{
  "arch": "tc_resnet",
  "model": "sound classifier",
  "dataset": "simulated sounds of rotating machines with and without faults",
  "train_examples": 39062,
  "noise_aug": 0.002,
  "n_mels": 64,
  "hop_length": 160,
  "input": "log_mel",
  "spec_augment": false,
  "win_length": 400,
  "targets": ["machine", "speed", "speed change", "state"],
  "num_classes": [8, 3, 3, 2],
  "norm": "batchnorm",
  "activation": "elu",
  "channel_attention": "se",
  "drop_path": 0.2,
  "depths": [2, 4, 2],
  "kernel_size": 9,
  "stem": "single",
  "widths": [192, 192, 192],
  "loss": "cross_entropy",
  "init": "torch_default",
  "residual_init": "none",
  "optimizer": "adamw",
  "lr": 0.002,
  "beta1": 0.9,
  "beta2": 0.999,
  "eps": 1e-06,
  "steps": 40000,
  "batch_size": 128,
  "epochs": 131.1,
  "lr_schedule": "cosine",
  "final_lr_fraction": 0.1,
  "warmup_steps": 1200,
  "weight_decay": 0.1
}
Rows from block 5 of a small sound classifier, named by matrix and row number. Rows with one number belong to one channel. Each number is 500 + 40 x the weight over its row's rms, rounded and kept within 0 to 999. All counts start at 0. Numbers have three digits each.
After each channel's rows are labels from the 100 clips, of 14976, where the channel reaches its highest value: "strongest on" is what is common among them. Only what is clearly more common there than usual is listed. The data: simulated sounds of rotating machines with and without faults. In brackets: how many of the 100.
# convs0: first width-9 conv (model.blocks.5.convs.0.weight, 192x192x9, each kernel summed), inputs 78-116
# convs1: second width-9 conv (model.blocks.5.convs.1.weight, 192x192x9, transposed, each kernel summed), outputs 78-116

convs0.173:506448534518534527418574489418570560477503529542479446427476536536554510536469512496534480479557545458491591513503545
convs1.173:575621455547473522431577451503498554472497458550518468457497470520494525491459517533495495491532513541533537523532513
strongest on: speeding up (73); piston engine (60)

convs0.186:477537488503465457527472512569459502476531503499511503539457487482482449548488435359512498493454502526499400458505523
convs1.186:501455483469466481469527602480520438497477608522428498494492518488500425463478519498490479506515488448479485473586468
strongest on: fan (32)

convs0.34:490561565458497513504526467558460466499547485520550466487457546477483490564441507494488478482502556537492501417476460
convs1.34:561430528515514505500522541511483547552429490468497467550521529488522489474478492412470446507566537439494597459573494
strongest on: conveyor (74); speeding up (66)

convs0.83:489513479526477503498570479474500565501575513528447498452470545500476503487533555626483439521507503450504546564492550
convs1.83:559542509510417537462428489495493517484488515486475460475489489422403496470460423429460400487517517516478495471494499
strongest on: conveyor (90); speeding up (75)

convs0.152:582492456525491513466517557485421472503494531480456511574503504574523453430511491529480439554516488491453483438458425
convs1.152:491491579476463539486492441438567463508529494483645426549533511470493589537510481492428477485462502425534491467536371
strongest on: electric motor (74); state: normal (73)

convs0.117:511465451493474542547531462481552498497449459510503454471413493515439511476489512522510429477538530444444525487541540
convs1.117:630581450527480518528577480476421561486504575519493499480482502511514516529487496435517489490567416519488453513457490
strongest on: piston engine (34); pump (32)

convs0.91:542488506483515548514493475523529448451442479499483452444518466433448434604482502451486489472513513517416482451359500
convs1.91:494522514509462527539499506540451536530511454557552498519500516504498478463511486533474490509530512510490626464575450
strongest on: speed: slow (77); conveyor (54)

convs0.158:432515458488491427496448482552514483438514523488520528477504435509513485426521401435509530452472493463522393542504523
convs1.158:548491433510500471458538560468524479454519535516464535472511556529557482478526522503514524526543450518514456531549483
strongest on: state: faulty (84); grinding (48); fan (31)

convs0.118:532580534447506470596469511515466427488491531540516453526476521488429506522482476366476481533455538519513486483503515
convs1.118:477493447469472555538494487517488470485493542491512471506533520462507444491497510463450466420493577473438517467510478
strongest on: conveyor (43); piston engine (41)

convs0.144:518509520491491443537461433569484479444534481499476480466528497412529486576442462433510520469502461531517443485447462
convs1.144:511472497473472493506514575516481490514487528538440520499447477479433455431520513499489494512486500437503543470576455
strongest on: turbine (45)

convs0.143:544516520442563494596456501526408440538467505482469491596510536556459540414468470410510463543462499463520493497611496
convs1.143:455426488461474525504472449498519479469516464490482488490517443466567487522455510494508515382405436579508433444491473
strongest on: speed: slow (93); conveyor (86)

convs0.45:592504500556495513534464550400450528437516463502514536527550542509497513467562508507503531511487439519444466537450484
convs1.45:463465566490437537464491497505497468474545595545511520500475426429412524507525507514499513464482486531519380474453500
strongest on: electric motor (98); speed: slow (83)

convs0.171:518530507503519482520494530480488519495540572403544551517563502525491537452520574511511545470499493531452471409469484
convs1.171:498529552492557454505450461551556468517473520422543518519461552488500473527433505493508525447453472577502466477496502
strongest on: speed: slow (71); electric motor (69)

convs0.56:422567508539433500514482402497521519466500508513483480534446485455450538463448479518443507497543503447478542503473472
convs1.56:514506462447512486464467477503468522524474525493459541492495495444549478469500387459522480492522518498454534571459570
strongest on: conveyor (61)

convs0.190:508521520523499447508523502531482508455531546404558563510503494536527479468477533528523548504488489468459479483455456
convs1.190:455444516453479527466485483500590482514477536456571512512496524445457453476500488451463465477474481572493514486533461
strongest on: speeding up (72); piston engine (36)

convs0.172:497514556522579490524515457578464498597512509525435502501454479524470480444466460453448414537503476440459541529531466
convs1.172:528526458423502558502482471568561523450487495457469467486537544454606499499489516483504483455437480569482509410505506
strongest on: bearing knock (61); fan (41)

convs0.161:487397476494512541428593501495485525512472507487513536468511534461508509488460478499531489459484500463503450481534510
convs1.161:562561439511493518509519503535504508444437485480491504465466469491553468466434634515516478486492483504517522437507496
strongest on: pump (36)

convs0.43:517484458542483523533495540459484504480472490477544501556530544516562527499550513607505527501495443555448453462481532
convs1.43:516505564504488479472440453544514497577520492494527493482502423523456480517455510485433546434507463535525419507533498
strongest on: reverberation (66); text has "room" (66); text has "reverberant" (66)

convs0.139:498460529520505555418563534467507453478500481494511527426510502499552509501487608555534470495523561510512525529483493
convs1.139:413503485532436523440507504477436496479468433492478485480480501531476467431479551473474475496573688475490496502539504
strongest on: speed: fast (60); gearbox (35); electric motor (30)

convs0.68:509489477472479523445487469533445504468507522517457454467529440415474464497484500541494512541513482521522460472414531
convs1.68:540529487506512491537489568498491503503487497502419514490510506495508469441525546477506509484492492491517530432592523
strongest on: speeding up (66); compressor (30)

convs0.189:495508543534465548493502548489540455483537504479522549473548461515553523480568569533544503515485506537497498499485476
convs1.189:441487490522458549443456504500463453451485459512508471501483522446400461449498532502468452504510588486488540452538448
strongest on: slowing down (80); electric motor (37)

convs0.5:429542469466502411476517424537545530441564534489527510512472460491422490494474534556453511475528493501462487527488496
convs1.5:547525482496502483453481585480509466506457497449501538522445565502523521453451427439519466495569496579467488501535554
strongest on: fan (42); piston engine (33)

convs0.125:469558482494506507504514457531559445563515544452530552475581389500455472474561520494470524502477452477497458525544500
convs1.125:545442450528517513450463521511525499435437451436490469555508620495567521467469479540462442454545511561439519468523490
strongest on: fan (35)

convs0.21:478530558525508528523489488502543543532528479564425502445467486458526474528507508471398468518506488494426594585478523
convs1.21:492482477424476559529486492610468498476501511534489523445496469462490492481499517513569481482472512493464463475458546
strongest on: piston engine (40)

convs0.27:479439488461476570416605496479520549518487553490518445470519513519567538499513578651520480540513540447492497515525520
convs1.27:516544454543449529456481504464481525474436435481480442466533524506460454448475508462457426468562564515475525498590485
strongest on: speeding up (65)

convs0.151:569528523453528510525534473456401477525480485598476463419455495495415455494476517531497480531582542526548489531466515
convs1.151:480488464478472550539509484576445535475463474506465505539520443456556517440521517419496466504504576468500519493488549
strongest on: speed: medium (73); speeding up (69)

convs0.107:445504505465448538470547518389502521537419458517493408466500436520505515547503525496544481518457465489484528528488544
convs1.107:481440480523495474542467472447466452495519479570476459491524455523503485486484567518516501502514479560495499564438497
strongest on: state: faulty (85); electric motor (38)

convs0.110:470555501430549424485494375552482520537497553368522514476477459526444504419529469530462511490507498427529491527541473
convs1.110:547474456522532516503520494502547521508462425387486499534536581518571509517483449496474507426487487509468505516468496
strongest on: fan (50); pump (35)

convs0.126:542531518428545562523551482495456470487492509504529473460488564492435526520464522509506491492569566526528547454481493
convs1.126:509428509500486567526529477559448565512440441479498491520494459474526497483464524452484447492552566480508518460518525
strongest on: speeding up (78); conveyor (52)

convs0.154:492596542484533489503484523499533380539509500482504433574520412524433491503593496376438491530442458488507449496543525
convs1.154:523465477493486543476369492527514445416483492482493424573507508472534531491453493540437450392510579511416500463496499
strongest on: piston engine (61)

convs0.86:548560511557507521451523516519445440437549546419507515511521485574518534521525548570521505541489499483472477483467476
convs1.86:501453549504442537459437410415504481525488459485586434538531509487420533495486450469416452486529564444480533464567463
strongest on: slowing down (90); electric motor (61)

convs0.175:515519504486531503542484514457440473464466514538506452467432481549461498487509496542522478517531543545556473601488557
convs1.175:514517474500485538554492502430436472452520512534459488524529445445513485478606520438536477464522545513488474460481582
strongest on: piston engine (38); gearbox (34)

convs0.42:568489504526480512511482566488458484546492506519471482542513517580551450457508486508455422574531479506428518479482481
convs1.42:480437568473449544490490479484519483506533484512584424539544472480491568528493515531443486477469513427517496458520403
strongest on: electric motor (85)

convs0.157:551538426533469492581507519506391454489493472522534503493438560461444504536445482379492494479487537528477413423485486
convs1.157:457457480474449501502584512489471498528485585521440502485484458496535415490477498450489489465536493445456474532519532
strongest on: conveyor (77); speed: slow (69)

convs0.130:488366469489519541411599523486480552533474534488491548475488545488508507488458504544523497456515514512485453470523518
convs1.130:575535457489469546504528500539499462455431478471523463481499484460533474448448644499478446456507523493502505435537515
strongest on: speed: fast (65); speeding up (62); pump (41)

convs0.53:507536500455566542560548451559379463546509479520513498541403588534456474491446477425487448517468507484519505470580478
convs1.53:489416443467467574520511484584530543462464509488452446496515444474604505479422493460467474430488489494471498457523508
strongest on: conveyor (81); speed: slow (71)

convs0.25:571513431602456467527519592481449469488515495438517616509565516533537483406544487534548508510492493482453455425436444
convs1.25:525488566505434542483523439461540493514539545500582515505485468477463524536513487512434498491514455505505479519514450
strongest on: electric motor (80)

convs0.93:581498455402506548559470521479390459470494502478524506529533455523375509497542465533531463488503510526558496517566504
convs1.93:493430511526506551580470494491468509490471478461525472543569523500522528514500485469470466441465509513469503445535475
strongest on: conveyor (88)

convs0.187:501527469513479543541477449532498477442529505540489498454498393513391476583443488511502454484507531525504450496493475
convs1.187:518513510494514490529505514408447539500476510481501514518543623484480474467566474483505437568521501494493629444568500
strongest on: imbalance (35)

convs0.0:554540426459522495543482454486382464441491519513493482533428573501437471495429481454483503553487550490535539519493488
convs1.0:496469452475435547515519438512521540538484537485485505479478467477508500496554449448489494440509506496480505549527464
strongest on: conveyor (89); text has "speed" (73); speed: medium (69)

convs0.16:534477498478485521523523474465515481475440449580489419469480453482439512556551524561506462479474460513445552511485493
convs1.16:524542453518467542462443508543523506480462510529491499493548469546448501469482493378485488498498484476491533507504495
strongest on: slowing down (81); gearbox (30)

convs0.168:478470541483497500542488572494469527535436492475518403568539490554468507540547520500490438515470472485492448522507546
convs1.168:562439519516481492507476459514420469467517489511521412480563440477442537518466520562443480469507452523476474494466448
strongest on: speed: slow (86); piston engine (73)

convs0.115:572493514498480516503496557480447466540496517498456470598487509570529470434507485518463413586522478510448514477476469
convs1.115:471459571462453561489476470484539453491530492502600427549540489459511586522503526515450475464449517443524494440521382
strongest on: electric motor (87)

convs0.62:490465521546464542528535484541494531471492438520459514484465540485554485501429451465442410489489512475506560506509489
convs1.62:504496457487497490474543475525476618487532498554456507433514436494443482509477505515558490490516463509498525541434514
strongest on: conveyor (71); reverberation (68); text has "room" (68); text has "reverberant" (68)

convs0.15:465447523479524457479525510530539532489528479518520486512500549507522490451450431389466530497476474444460511566498499
convs1.15:516495458418493481437543493473570527472514541479502552422443489440543452485477588538586493491443421592524473467473483
strongest on: speed: slow (64); conveyor (48)

convs0.114:452541470519449538529520499519513496504500462514475433511420460487420472527535483498463428523511501498473423486504580
convs1.114:534490444470493477496501538453462494482467514502505440495525521501576496459516429461448481442574464506432531549540575
strongest on: slowing down (78)

convs0.6:554464441535455560567488529475505516460495531459543509490532531522479507536450514500482516554533523547395513469424498
convs1.6:444474533514481480513529459467385583581517462516557513492535440523459475506482513472497520491574504496492478555538481
strongest on: speeding up (85); conveyor (70)

convs0.63:453553469456555441511489385533459471547486558386498496453486490524433515436548495493497501500506514451521481497534485
convs1.63:537450472532514519491472466489564502509467422442499471559519564551587541527461470500437532414510480493474478533506490
strongest on: speed: fast (63); fan (42); pump (36)

convs0.36:550483522530556494494530449514577426505523462505491478475477524488488516576429537480507494485552480519456524520461484
convs1.36:489538498517482515487538486544434583514509467562502489484511447529496507470461457429509509516526516559523586476532509
strongest on: text has "room" (82); text has "reverberant" (82); piston engine (51)

convs0.48:529489520584535483513524551570463491506491493538481501455464456442523437467504385507511533447475515460470466529448514
convs1.48:542532435457469528442540532515510466450495591519448535454499498455554472451523561466550477548502477517497459451526483
strongest on: speeding up (68); speed: medium (65)

convs0.163:551429489466481543419548483380536489475387489511503446448491489486465496550506512492523520463507514496437532516450511
convs1.163:441540500541468476506532464483454550529496413556490502486500437559536501486489571515497537511556527525524567529528465
strongest on: speed change: speeding up (63); piston engine (41); rattle (39)

convs0.67:520555550532534468498464531485501393489464483471498416536532467474435493489606480379454497495431445503489472478437511
convs1.67:485514499499462554509378441532522441475537518510518452526492465495512499491466523556419498445504610492476510505507456
strongest on: speed: slow (76); piston engine (50)

convs0.23:565530562451517487601426460474429525496522518586469504499465499456498477515528469544511524511475473527470452565493467
convs1.23:447489501513519517523442517525454516494468479487403515528606475490459536520510415413460503482476502414466480437478577
strongest on: piston engine (82); text has "room" (80); text has "reverberant" (80)

convs0.122:531526520501478497478554540555442469516490549461491519520520504530502459475492494495480456499519539511449459373467437
convs1.122:527477577497504506504529471419581494546470486412606461545532545480571521528468504474446469490485498501524528465545454
strongest on: speed: slow (84); conveyor (78); bearing knock (36)

convs0.89:509528554498473519489481462524498521574543488599412526453431503448529463519520497546418429554502497518516548551489497
convs1.89:502439458468468566496473540644480495461481488518464505497554475489494541456540523445528484509488538372475500472487519
strongest on: gearbox (36)

convs0.142:509526516477478469467531495542488504503502572412521541534510513511502507499490551525475490486520512521436510376460476
convs1.142:550488552502539481507508479506557512568446504380547490519477582502556487520427498491470492475511497549485514482548483
strongest on: speed: slow (98); conveyor (97)

convs0.97:517537544464471497577494449562460457448522487550537486527445508445514533536432514479508529471513519540525465437509447
convs1.97:535448493474511485533513551515444532532460545527452496510507498478479472457479469389504471493520517419480571451553509
strongest on: conveyor (99); speed: slow (81); text has "room" (63); text has "reverberant" (63)

convs0.82:443622540506521438516472464538543535476534529471494510459503434508449534507540467501503465466514499505496556516533492
convs1.82:556502481523500582477470518552486555499468462459474492515494536454507496506485390483473460456523521490467546459492550
strongest on: piston engine (48); conveyor (43)

convs0.102:477416587496522489431535508500554570512495582470523488603469558514530539543534541559497511500526535551442522478440501
convs1.102:526529495489491505472517471577438456504469464490526440458508475476457464469470568496476457454522523503491530473539468
strongest on: piston engine (65); speed: slow (60)

convs0.96:452503480474438501502525519485554495476483463503515474483435508426455481546532535534452499511520485539317519472405552
convs1.96:481520520453469496515520495532447511570492487528551544467486496521560470470437511478522518476563456527461486492547513
strongest on: speed: slow (76); piston engine (74)

convs0.76:499540513540505503480481510501560432536479494513495519499606415475579492465602476455477514437481458464524476505504505
convs1.76:490460512572489520456441504510497482436469456484473455528496487551491567468483529614410485493521536503493534516567501
strongest on: speed: slow (60); piston engine (45)

convs0.176:505422500491521574423597520442505491492496500512516504434501510516546521502477618631523480509516554489497523532514511
convs1.176:431527470536454522452483512476439506454452414488448482471494507537481465428479545427489461499565646488498500505536514
strongest on: speed: fast (65)

convs0.22:518372536487501557448581466454526566469467565480503429488491526509585525501475537555499537546510508488469512529487500
convs1.22:450555434520457520475470463466476521503473363514447452452528512502520470457471558452488473489516531436507499503570461
strongest on: electric motor (40)

convs0.41:525482525524492522494486555498492482581504472551424495475497555544561414502515504535436442586511504518472468527535525
convs1.41:503441518485441561491498540501511471476503462504528448522579453489490566501510515504452469496477529332513490423531474
strongest on: gearbox (43); electric motor (36)

convs0.174:544485453565495515548489512519409492475478496463490506537495582563531509422471440501472389526473480435472507489526505
convs1.174:481480527481449528484520417418536560501568504513547486473534431483469493536490459525445514468485488509529468531458418
strongest on: speed: fast (84); electric motor (73)

convs0.29:462512471443434429533421536539493521476549506468531519592467491506482466506506443367488500524476537500490402503483509
convs1.29:540487475456470479463537615516536427499514592509459500487485524490512491491539508466499461474535409494446454545565471
strongest on: state: faulty (85); fan (37)

convs0.80:520571503483513529568482523526500424529489544455501493468533438531462494463499499434507495497494495512497495498415481
convs1.80:470516482482496559585461438559483438456525466504556492578534545432522532520558488503500466473471507552443494473479447
strongest on: bearing knock (32); imbalance (32)

convs0.46:484511479469491517450525489509516484478490557439554498500581376528435537480504522510492487468473476510500468533577527
convs1.46:508515499554564471504488536471501481448459478441489502526493614532567464523478532540504507454504508605462520467505536
strongest on: speed: medium (66); piston engine (42)

convs0.155:494470566526509492505493485514505516438514525404516497584510492525491493475453481460451443542525466436386539474448497
convs1.155:447479501428489506490469492430577522500505541476607516475482548421490471495504540529530469484416468604523521427514427
strongest on: speed: fast (64); thin (high-pass) (49)

convs0.167:503518561542494547420526530512524403466511503480523499471551468497559532512546571536534475503520534493516516487490477
convs1.167:477458501535440531432459490473442489469473428494495456498479503508435468440469513528456453486548656456484532457557471
strongest on: electric motor (40); imbalance (39)

convs0.135:485519556566536482436517487491515516481547512492509491517483539450625494496496447479493507433575512537513562447486512
convs1.135:537450526516547476438498484651493586513509493534491508477466424551451521523436543557496581498521572499528525526495587
strongest on: reverberation (72); text has "room" (72); text has "reverberant" (72)

convs0.35:468491423438504524545507506470467535506438523493458497470501482480437534499506493526498505486502474498457414503392470
convs1.35:527500526539468482548466427508410539527494431535489499493614465477475516478528499540464469487519482493470496498582496
strongest on: speeding up (62); piston engine (35)

convs0.132:481461468480419498492494485475552463536505438555542448439482490452500476497574505508492460503461485519440507474450568
convs1.132:543480461496484480449521584475462511486524542547496509472476453552517481466495544484525514510568487493492479564456530
strongest on: state: faulty (92); gearbox (38); rattle (36); grinding (33)

convs0.149:484544524501491533547555537569409546545476477491494446463420521525460468488446454455513482506508508508493472447551525
convs1.149:503452499494497492537512521461542487519447470448461443531501431497615528514463498489453485462493473478491488501530513
strongest on: slowing down (92); speed: medium (63)

convs0.11:527469494549471484493519579516436480461485508464525528509508564545512456514486476497515470515485533497475445407404446
convs1.11:538486571513462473503574442402509475576482499473604511531540495491481484517530493513430486518525485464516512500558367
strongest on: electric motor (87); state: normal (83)

convs0.57:480565494536463499506471507512491448555546546452552514490498492516472544480516562535513590487461521495455462396431475
convs1.57:526555503493502494525509450541491428525494497484528526562498604456546551499508445453560454508522454581427467462474472
strongest on: state: faulty (94); speed: fast (73); slowing down (63); grinding (43)

convs0.52:434556484552464494435479483503457425526479466448513501411505540445500459509537542544493545505487479538460486457428487
convs1.52:461452500509437507474464445535469517555498504506508549470438464502517436454448516502479524465533510484475472524543450
strongest on: speed: fast (77); slowing down (68)

convs0.14:505480466430476534485540470473518463525450524419555486477518450507459520487529506549528512422513510500476470468559538
convs1.14:555534496565546480530515503496509525508468459458516488541466532586562517550451525479476535449539478550479453533488525
strongest on: speeding up (68); piston engine (40)

convs0.51:509534554589500551454483535523498415473524518435488515500571479520581535514559526521531441539508489488513483501481506
convs1.51:493438507525440533449441440449470495493501437510548439499519498493380481480491519546423474493511578449493545464565444
strongest on: slowing down (81); electric motor (51)

convs0.156:485610497502501495486439464493519372494529535487514468490508460505473487490527521437465485512483505470500470483543502
convs1.156:483418473520443538432410510501484538457465479464455496505486501459518466466443455563469430393533620500454514474512495
strongest on: speeding up (100); conveyor (34)